Rows from block 3 of a small image deblurring model, named by matrix and row number. Rows with one number belong to one channel. Each number is 200 + 30 x the weight over its row's rms, rounded and kept within 0 to 999. All counts start at 0.
After each channel's rows are labels from the 100 images, of 14848, where the channel reaches its highest value: "responds to" is what is common among them. Only what is clearly more common there than usual is listed. The data: simulated stained blood smears. In brackets: how many of the 100.
# convs0: first 3x3 conv (model.mid.0.convs.0.weight, 256x256x3x3, each kernel summed), inputs 128-255
# convs1: second 3x3 conv (model.mid.0.convs.1.weight, 256x256x3x3, transposed, each kernel summed), outputs 128-255

convs0.15,192,201,171,245,213,191,193,179,252,188,167,185,192,244,233,162,181,232,210,246,174,217,201,260,219,102,187,209,212,227,211,203,206,178,184,202,162,168,151,252,226,172,230,167,231,189,185,181,199,196,170,215,199,232,172,180,214,198,182,221,174,216,234,206,224,201,189,186,195,140,199,192,215,216,209,156,183,172,223,157,243,168,223,174,190,258,178,177,158,204,251,226,235,239,172,197,223,163,187,167,244,242,138,225,204,219,223,270,208,230,191,181,131,214,200,228,193,141,237,226,186,206,220,203,177,112,181,226
convs1.15,218,194,147,179,200,143,237,221,173,177,181,210,173,180,150,218,132,154,214,251,199,234,210,192,146,189,205,225,187,217,162,210,212,191,179,206,212,199,220,272,212,189,158,219,177,229,234,213,162,227,196,194,168,178,208,204,163,207,252,153,188,158,201,180,207,237,173,203,228,203,200,214,191,228,205,198,199,213,169,195,189,227,192,222,146,164,231,198,194,215,193,169,131,173,212,240,222,208,210,204,182,230,177,144,163,209,135,219,143,193,163,193,199,185,147,241,167,216,155,229,182,197,159,210,194,215,223,258
responds to: no large cell (73)

convs0.199,153,169,223,260,217,184,230,170,177,203,246,138,171,193,189,172,177,150,188,180,203,170,198,255,209,203,172,174,204,153,187,197,182,251,196,200,197,134,238,237,161,163,185,216,141,220,221,257,213,174,203,193,224,158,178,160,174,211,203,190,193,250,210,202,242,165,202,202,162,214,206,179,158,220,222,180,148,218,237,200,209,205,254,228,211,190,198,209,220,190,177,175,219,190,180,139,202,164,203,161,202,209,200,194,205,192,127,172,185,160,202,238,190,168,208,167,200,215,213,169,199,188,189,126,223,166,189,202
convs1.199,210,231,156,196,190,228,198,109,232,219,200,271,227,225,236,207,201,135,204,131,168,136,208,176,214,180,143,183,192,172,238,227,243,211,173,190,147,208,182,196,203,220,208,171,187,174,157,184,178,162,160,199,208,207,233,178,208,168,197,212,182,205,201,198,186,209,166,204,199,169,140,181,149,176,165,161,207,119,122,125,199,173,140,191,209,112,225,186,229,207,211,207,193,177,207,208,209,200,186,242,208,178,195,255,216,232,197,224,204,207,173,178,173,237,179,240,218,150,181,180,195,226,194,174,202,201,236,181
responds to: crowded (65); lobed nucleus (34)

convs0.247,192,128,185,200,241,67,207,161,169,257,160,159,184,233,186,179,179,201,155,174,200,192,208,275,213,185,212,204,221,202,201,229,162,170,217,200,193,221,191,196,198,264,210,167,217,165,141,233,130,161,174,197,208,190,193,217,187,177,197,195,149,250,199,193,212,215,159,162,225,180,191,158,228,201,193,177,258,152,220,178,222,155,230,204,233,194,232,180,174,214,189,194,228,204,105,176,193,202,172,185,227,201,158,182,245,183,179,185,244,226,149,194,204,209,195,228,220,170,196,183,233,176,238,232,191,289,199,199
convs1.247,235,196,150,169,224,195,181,232,168,200,192,253,215,166,207,301,181,125,230,249,164,180,245,202,201,177,198,203,180,219,188,200,281,210,229,280,206,271,194,158,220,249,152,176,201,178,192,157,184,203,208,208,192,203,180,251,223,205,238,185,147,212,201,201,171,231,204,189,237,191,165,206,143,205,177,180,214,168,193,180,165,178,203,203,179,88,219,173,193,175,213,166,222,190,224,241,212,177,208,233,220,172,191,152,215,195,218,205,171,217,210,166,168,253,179,182,163,192,170,199,195,234,196,201,219,200,201,124
responds to: no large cell (57)

convs0.240,206,201,204,210,197,194,211,217,218,205,201,211,229,228,209,214,229,243,225,135,212,246,260,218,233,211,204,252,250,200,238,217,212,208,210,237,163,199,198,127,197,219,269,204,213,175,185,241,195,201,230,260,196,246,202,151,235,217,218,228,207,197,221,223,217,192,182,206,176,191,210,227,235,219,192,210,240,211,248,193,222,228,205,212,267,244,220,214,212,220,219,233,230,228,220,273,225,226,187,226,240,248,208,219,236,265,170,221,242,252,191,210,225,278,245,220,221,169,209,238,259,257,199,222,207,236,224,195
convs1.240,202,195,179,228,228,296,188,157,211,201,234,175,278,225,222,153,236,242,193,190,190,189,165,228,230,225,201,182,206,201,259,214,178,230,190,148,186,180,199,205,185,135,211,186,187,194,182,160,233,226,197,230,202,174,193,182,211,180,176,237,218,245,240,223,192,212,230,203,197,193,199,229,190,195,172,200,197,188,225,190,233,178,237,298,239,229,170,200,200,229,158,210,242,205,180,198,172,172,185,181,198,192,204,236,224,190,242,222,235,176,183,187,174,172,248,195,180,182,255,201,236,187,221,156,246,216,211,223
responds to: no large cell (70)

convs0.172,195,169,150,169,193,131,162,181,174,214,171,149,206,227,200,162,175,185,156,193,151,200,183,173,180,281,192,193,205,201,203,231,154,146,75,194,202,153,230,238,180,147,149,139,208,162,214,184,213,170,213,184,156,211,194,161,194,187,160,185,197,206,192,172,214,180,204,193,187,216,178,129,180,132,179,173,221,177,180,185,183,154,218,145,170,186,173,169,196,188,180,170,189,192,176,163,195,182,157,161,163,209,250,183,222,194,195,194,197,227,170,189,168,196,168,188,184,242,180,159,135,180,202,207,244,173,179,153
convs1.172,157,210,230,201,173,283,177,169,203,217,205,159,290,222,203,201,246,252,183,125,244,165,161,148,218,209,162,155,211,193,241,231,207,198,193,185,210,187,186,194,207,190,251,180,171,196,201,210,238,124,193,199,203,199,167,183,213,223,121,274,195,213,200,188,196,184,199,219,196,178,198,168,229,171,220,204,187,261,197,157,216,189,169,136,212,277,169,220,218,194,218,197,226,203,155,188,193,234,196,180,180,204,218,259,222,213,211,212,212,162,200,197,245,142,292,185,217,163,219,205,218,187,223,168,162,176,172,197
responds to: dark grains (99)

convs0.145,211,159,227,205,203,176,180,180,177,234,223,158,149,185,196,194,166,169,180,218,234,165,174,206,202,168,156,178,167,170,209,189,195,257,219,184,223,197,159,262,206,206,192,172,172,160,218,165,220,177,200,174,206,136,176,159,166,201,183,213,152,222,169,206,191,157,173,208,185,179,195,225,223,185,204,200,152,173,180,212,213,179,223,269,190,169,224,201,180,188,156,194,195,141,180,148,177,134,202,165,188,135,186,178,165,174,193,192,176,191,181,170,185,182,210,159,202,208,186,163,205,180,189,201,218,145,172,191
convs1.145,189,170,175,223,198,284,197,141,221,242,258,240,277,239,208,176,225,210,189,130,177,198,160,199,193,178,167,187,211,146,240,229,157,171,168,155,194,195,216,207,179,167,189,169,194,182,162,206,222,184,192,214,181,213,202,180,199,195,175,227,231,198,221,217,198,190,201,170,172,233,160,217,195,168,146,212,214,154,191,200,214,171,212,211,215,221,108,212,219,185,204,184,186,163,198,149,205,183,183,197,199,187,218,247,189,183,221,197,239,149,244,185,190,183,259,221,158,159,209,116,245,207,222,184,224,135,224,132
responds to: dark grains (65)

convs0.239,220,167,203,180,230,161,224,189,180,242,190,225,178,178,192,228,200,189,204,176,203,187,186,221,203,181,235,184,199,220,193,229,179,214,247,184,210,251,207,189,195,249,179,190,281,190,174,212,179,198,203,194,192,217,225,258,181,190,195,199,187,196,245,202,188,244,185,196,298,191,223,196,217,199,214,201,330,188,232,199,212,201,218,217,283,175,272,207,205,190,188,190,192,182,154,179,191,229,196,213,177,173,192,167,208,174,166,176,210,242,190,193,219,172,195,183,222,203,196,184,237,171,229,282,242,279,213,197
convs1.239,245,196,175,201,277,170,151,204,186,217,187,209,129,188,210,319,195,158,219,194,156,212,209,243,223,170,214,225,193,225,166,183,202,227,198,230,196,234,204,213,217,233,204,215,227,189,196,169,197,220,210,185,270,188,201,292,197,203,239,158,170,162,244,192,194,210,218,171,203,204,194,230,188,179,157,188,206,189,277,200,178,220,268,265,221,180,194,200,229,215,195,192,207,182,217,199,219,200,204,243,210,169,186,168,205,193,180,186,180,241,204,186,175,221,161,216,207,196,179,175,206,208,178,240,254,167,225,189
responds to: no large cell (38)

convs0.179,216,196,214,211,188,175,184,152,205,179,227,204,163,208,189,106,166,213,169,187,191,181,173,193,145,199,198,173,206,182,212,198,169,173,135,186,209,164,175,176,225,199,226,200,168,200,209,147,206,205,209,183,156,224,182,185,207,163,156,189,223,195,210,226,195,152,198,202,155,207,206,208,205,185,190,219,212,182,159,185,166,205,172,194,179,202,132,211,190,209,211,159,192,202,182,183,193,150,180,178,166,165,212,180,208,160,191,215,192,179,193,187,197,165,183,180,142,224,216,172,167,138,190,206,211,77,193,180
convs1.179,173,203,210,208,180,273,172,137,216,219,200,167,276,173,225,192,238,257,184,166,170,195,188,161,198,208,185,189,184,184,269,181,182,196,167,188,159,171,207,167,193,206,221,221,180,163,149,231,211,174,167,174,148,194,191,132,196,246,180,226,221,230,196,200,210,192,197,170,209,170,201,172,166,183,192,168,229,210,230,159,236,196,223,164,234,232,195,202,190,211,220,202,198,194,222,185,172,215,177,182,182,174,173,232,196,177,217,184,201,180,194,209,211,132,249,208,202,188,215,142,219,176,203,209,168,175,199,96
responds to: dark grains (46)

convs0.59,211,192,201,182,218,164,151,210,185,202,182,202,143,211,208,202,161,214,169,213,208,228,160,143,216,223,208,189,181,226,201,227,175,173,171,158,256,211,165,178,183,208,212,185,219,174,202,113,167,165,212,199,186,200,149,223,204,168,187,198,196,156,209,206,192,208,192,176,226,222,193,178,202,194,174,191,227,174,138,199,172,183,177,198,172,206,210,253,173,210,191,188,205,188,190,166,154,161,168,198,164,192,213,147,196,161,204,174,227,204,146,166,194,156,181,139,194,228,186,202,147,163,235,194,212,141,203,209
convs1.59,163,183,207,199,164,283,190,222,192,184,223,187,310,163,227,181,241,274,185,143,213,192,185,151,181,209,208,132,231,180,222,217,193,163,148,134,203,187,199,169,201,209,190,164,173,175,172,253,205,158,220,226,183,215,208,140,191,243,162,221,190,242,175,173,180,171,201,193,179,188,227,161,205,145,229,176,206,202,243,210,244,158,186,143,225,259,213,229,205,195,221,166,175,155,241,221,182,207,190,178,174,201,205,236,210,211,217,221,207,149,187,213,213,242,269,178,153,164,239,202,193,154,214,171,180,220,171,160
responds to: dark grains (63)

convs0.254,207,162,156,211,207,220,201,248,199,209,142,234,213,207,206,219,180,259,193,221,208,214,207,246,220,175,194,209,188,185,204,194,200,177,242,211,192,245,203,216,197,218,243,172,216,190,168,232,171,152,202,204,193,247,204,198,211,210,207,221,201,196,224,207,198,185,194,202,228,174,184,159,240,261,198,197,290,159,229,166,216,199,195,181,259,246,200,181,213,176,234,250,250,228,211,188,211,234,181,227,184,243,176,228,235,247,198,286,195,249,197,187,154,201,227,216,203,196,223,227,229,224,200,229,179,255,185,189
convs1.254,297,166,199,219,249,180,217,232,174,169,211,210,182,186,199,151,172,121,218,285,213,222,196,226,203,191,199,217,250,238,183,215,210,218,248,240,212,227,164,273,234,166,196,182,218,205,235,186,189,244,177,224,194,215,209,205,218,185,215,165,159,210,206,208,195,238,187,238,211,180,178,237,173,159,138,183,174,216,228,230,210,182,288,274,222,177,206,227,198,185,134,194,184,176,196,256,216,159,236,191,207,265,186,175,199,218,192,237,177,169,155,172,222,204,163,249,210,209,180,218,192,195,187,204,255,213,163,227
responds to: no large cell (70)